Weights of a small image flow-matching model: arch dit, 101725 training examples.
Rows from expert 15 of block 8, named by matrix and row number. Rows with one number belong to one neuron. Each number is 128 + 32 x the weight over its row's rms, rounded and kept within 0 to 255. All counts start at 0. After the name is the row's rms in percent of the matrix's.
# up: expert up (model.blocks.8.mlp.up, 32x64x128), inputs 0-127
# down: expert down (model.blocks.8.mlp.down, 32x128x64, transposed), outputs 0-127
up.5 082 [157 175 110 101 137 152 125 156  93 181  97 164 109  93 158 154 115 126 157 155 109 153 115 139 121  72 148 161 124 148  90  92  92 168 149 115 105 142  95 141 178 180 118  92 158 169 114 123 115 144 132 114 124 126 151 170 120 202  87 142 104 117  90 162 108  59 154 101 161 185 158  74 106 107 118 189 126 154  69 128  96  94  76 129 123 142 145 138  66 154 151  83 126 109  94 122 169 148 158 125  87  91 169 169 121 104  91 148 143 139 158  61 144 148  85  48 182 145 142 125 133 134  97 138 151 194 101 176]
up.6 095 [ 80 132 132 127 184  93 148 165 127 149 148 127 109 134 128 107 132 137 105 106 102 127 152 116 149 129 120 125 181 106 144 159 121 161 132 124 226 110  83 159 126 101  72 145 161 129  68 170  81 147 119 128  94 100 101  88  78 148  23 108 105 145 189 148 134 115 170 155  93 102 107 159 129 144 131  84 142  50  94 145 129 102 166 133 112 116 144  96 153 128 145 129  56 168 142 174 103 143 174 172 133 152 159 115 151  96 114 169  85 191 156 152 149 166 137 152 152 117 140 126  81  76  66 120 116  85 122  90]
up.7 083 [ 65 160  89 132  94 106 152 114 134 136 140 130 111 118 114  95 160 123 132  94  98 126 164 138 114 172 115 165 176 163  76  63 134  77 137 137 116 110 106 132  88 122 148 158 129 132  97 103 171 105 124 103  91 128 150 170  90 159 131 186 146 181 140 121 111  91 135  99 150 108  94 154 174  83 130  96 138 146 117 144 175 130 105 109 145 106 147  71 113 253  69 123 152 123  90  84  79 147 209 106 104 112 110 208 169  89  89 146 146 107 112 113  97 179 157 178 113 106 126 148 162 135 115 113 120 116 171 145]
up.8 070 [130 117 144  82 149 106 101 107 149 182 123 134 123 145 103 151 150 134 120 132 139 129 116 113  74 192 136 139 158 114 163 114 152 131 106  80 209 188  94 142 115 139 136 138 132 180  77  67 136  83 157 117 140 117 100 126 114 111  71 115 124  82  95 139 135  70 172  61 139 108 137 175 146 151 105  94 135 131 141 145 103  90 115 110 127 166  97 109 141 159 145 153 119  81 105 122  51 140 115 187 165  94 139 120 120 142  69  85 120 187 140 194 167 155 174 164 202 100 146 130 113 109  99  97 187 122 120  60]
up.9 103 [157 179  92 117 143  92  89 123 169 122 137 145  81 125 169 127 124 142 201 173 159  87 160 155 126 113 103 112 106 112 150 127 117 125 110 119  56 119 107 148 118  95 181 188 136 124  91 183  65  67  95 169 123 130  93 107 113 180  96 184 114  81 119 139  97 139 174  97 146 154 150 196  59 133 164 143 121 107  71 106 117 132 174  63 101 110 120 146  92 132 142 143  83 143 129 152 110  82 127 128 143  83 123 193 111 121 119 166 112 110 123 136 164 146 198 108 142 135  94 149 136 113  56 156 143 123  83 147]
up.10 089 [130 116 140 150 117 102 114 102 153 106  99  66 159 117  84 139 174 121 106 124 138 185  75 125 113 235 163 121 146 134 123 195  90 149 102 143 168  87 132 114  79 184 113 110 101 210  93  90 140 110 204  87  70 130  51 114 168 167 108 141 174 127 114  56 151  82 111 122 131 103 126 116 173 109 157 132 137 173 136 142 148 151 115 150 170  87 141  95 160 161 117 145 118 118 106 109 134 108  77 140 167 140  94 106  95 153 154 132 131 159 131 122 116 105 145 151 111  78 151 161  86 162 162 160 100 138 121 103]
down.5 085 [160 139 144  58 144  85 123 136  84 122  72 113 120 182 118 111 165  66  83 122 160 202 125 114 137 141 119 101 104 171 118 115 150  93  82 155  91 135 133  91  70  58 143 170 175 148 123 164  91 114 101 127 162  92 111 107 129 168 151 135 128 165 145 127 110 164 157 132 135 152 138 142 136 150 158 138 110 155 151 111  82 153  90 120 111 116 100 112 204 156 209 122 140 162 110 118 164 136  93 135 114 142  95 120 131 142 148 136 144 141 155 132 169 107  99  52 210 116 151 121 177 137 159 144 112 227  96 161]
down.6 101 [172 123  74 189 152 195 137 129 167  43 175 134 215 148 143 148 145 126 128 149 119  99 105 115 192 133 107 111  97 115 124 129  53 169  95 139 146 122  94 165 135 118  89 147 136  53  89 125 109 120 119 123  98 137 168 121 180 180 131 128 132 154 177 170 126 157 134  92  76 115  99  93 115 128  78 178 135 127 156 149 149 155 150  80 154 124 157 157 146 111 138 121 135 160 220 118 165 163  83 141 165 113 138 185 136 160 117 135  91 148 113 157 160 117 134 156 106 137 136 124  93 116 132 135 134 106 127  47]
down.7 082 [171 195 148  99  90 142 111 189  91 106  72 149  97 186 126 152 147 200 197 117 159 142 167 113 134 142 135 140 103 177 120 112 154 157 112 132 143 135 101 135 165 181 133 151 154 117 169  96 175 155 205 129  82 129 104 159 181 114 113 101 132 105 165 122 117 110 148 164 101 109 122 147  74  97  87 143 121 193 139 111 149 128 165 131 129 127  98 145  74 191 151 139 184 100  99 125  94 110 152 132 132 126  96 160 132  92 119 118 178 136 101 147 142  91  64 189 125 143 146 116 163 169 100  86 131 194 115 178]
down.8 077 [195 149  67 147 156 124  75 125  76  99 132 106 176 217 120 129 146  86  65  98 158 105 159 113 114 101 176 122 115 156 135 134  92 118 153 196 129 141 106  25 129 114 118 172 145 153 184 150 178  79 131 116  97  95 158 125 175 130 147 133 128 186 112 150  85  75 101  96 116 168 181 108 161 138 123 120  88 183 109 154 119 192 157 120 164 137  89  92 162 124 129 151 147 133 132 138 111 145 192 155 176 114 141 160 116 120  85 115 111 127 116 100 119  88 119 129 127 125 142 114 136 125 191 163 129 118 105 109]
down.9 107 [ 96 136 165 175 104 100 140  95 161 105  94 156 145 173  68 128 138 132 120 171 134 129 176 118 144  75 135 107 136 138 149 138 106 112 146 131 156 135  95 122  76 116 100 129  80 142  87 141  49 108  80 118  84 144 132 144 162 180 113  61 107 150 125  92 105  86  81  54 178 128 166  84 142 139 163 118 150 121 184 158 156 115 109 199 108 130 105 136 153 122  80 122 225 136 160 118 106 163 114 125  96 109  61 146 143 150 115 155  94 138 151 130 123 132  44 130 186  79 139 104 137 120 116 145 138 124  72 149]
down.10 094 [ 89 148 132 161  89 130 135 134  95 106 151 104  84 144 193 136 100 130 145 141 132  21 108 128  73 141 134 144 174  78 137 102  81 150 114 120 148  64 159  85 153  81 215 145 124 124 104 147 188 107 133 152  73 137 140 139 154 162 170 124 118  88 109 179 158 151 109 171 147 144 182 115 142 168 152 134 113 154 107  95 190 103 157 129 114 157 138 115 130 125 154 133  68  47 141 115  99  88 178 176 170 144 125 126 136  92  79 128 138 116  93 198 116  98 138 128 140 129 123 103  80 169 138 147 141 154 141 111]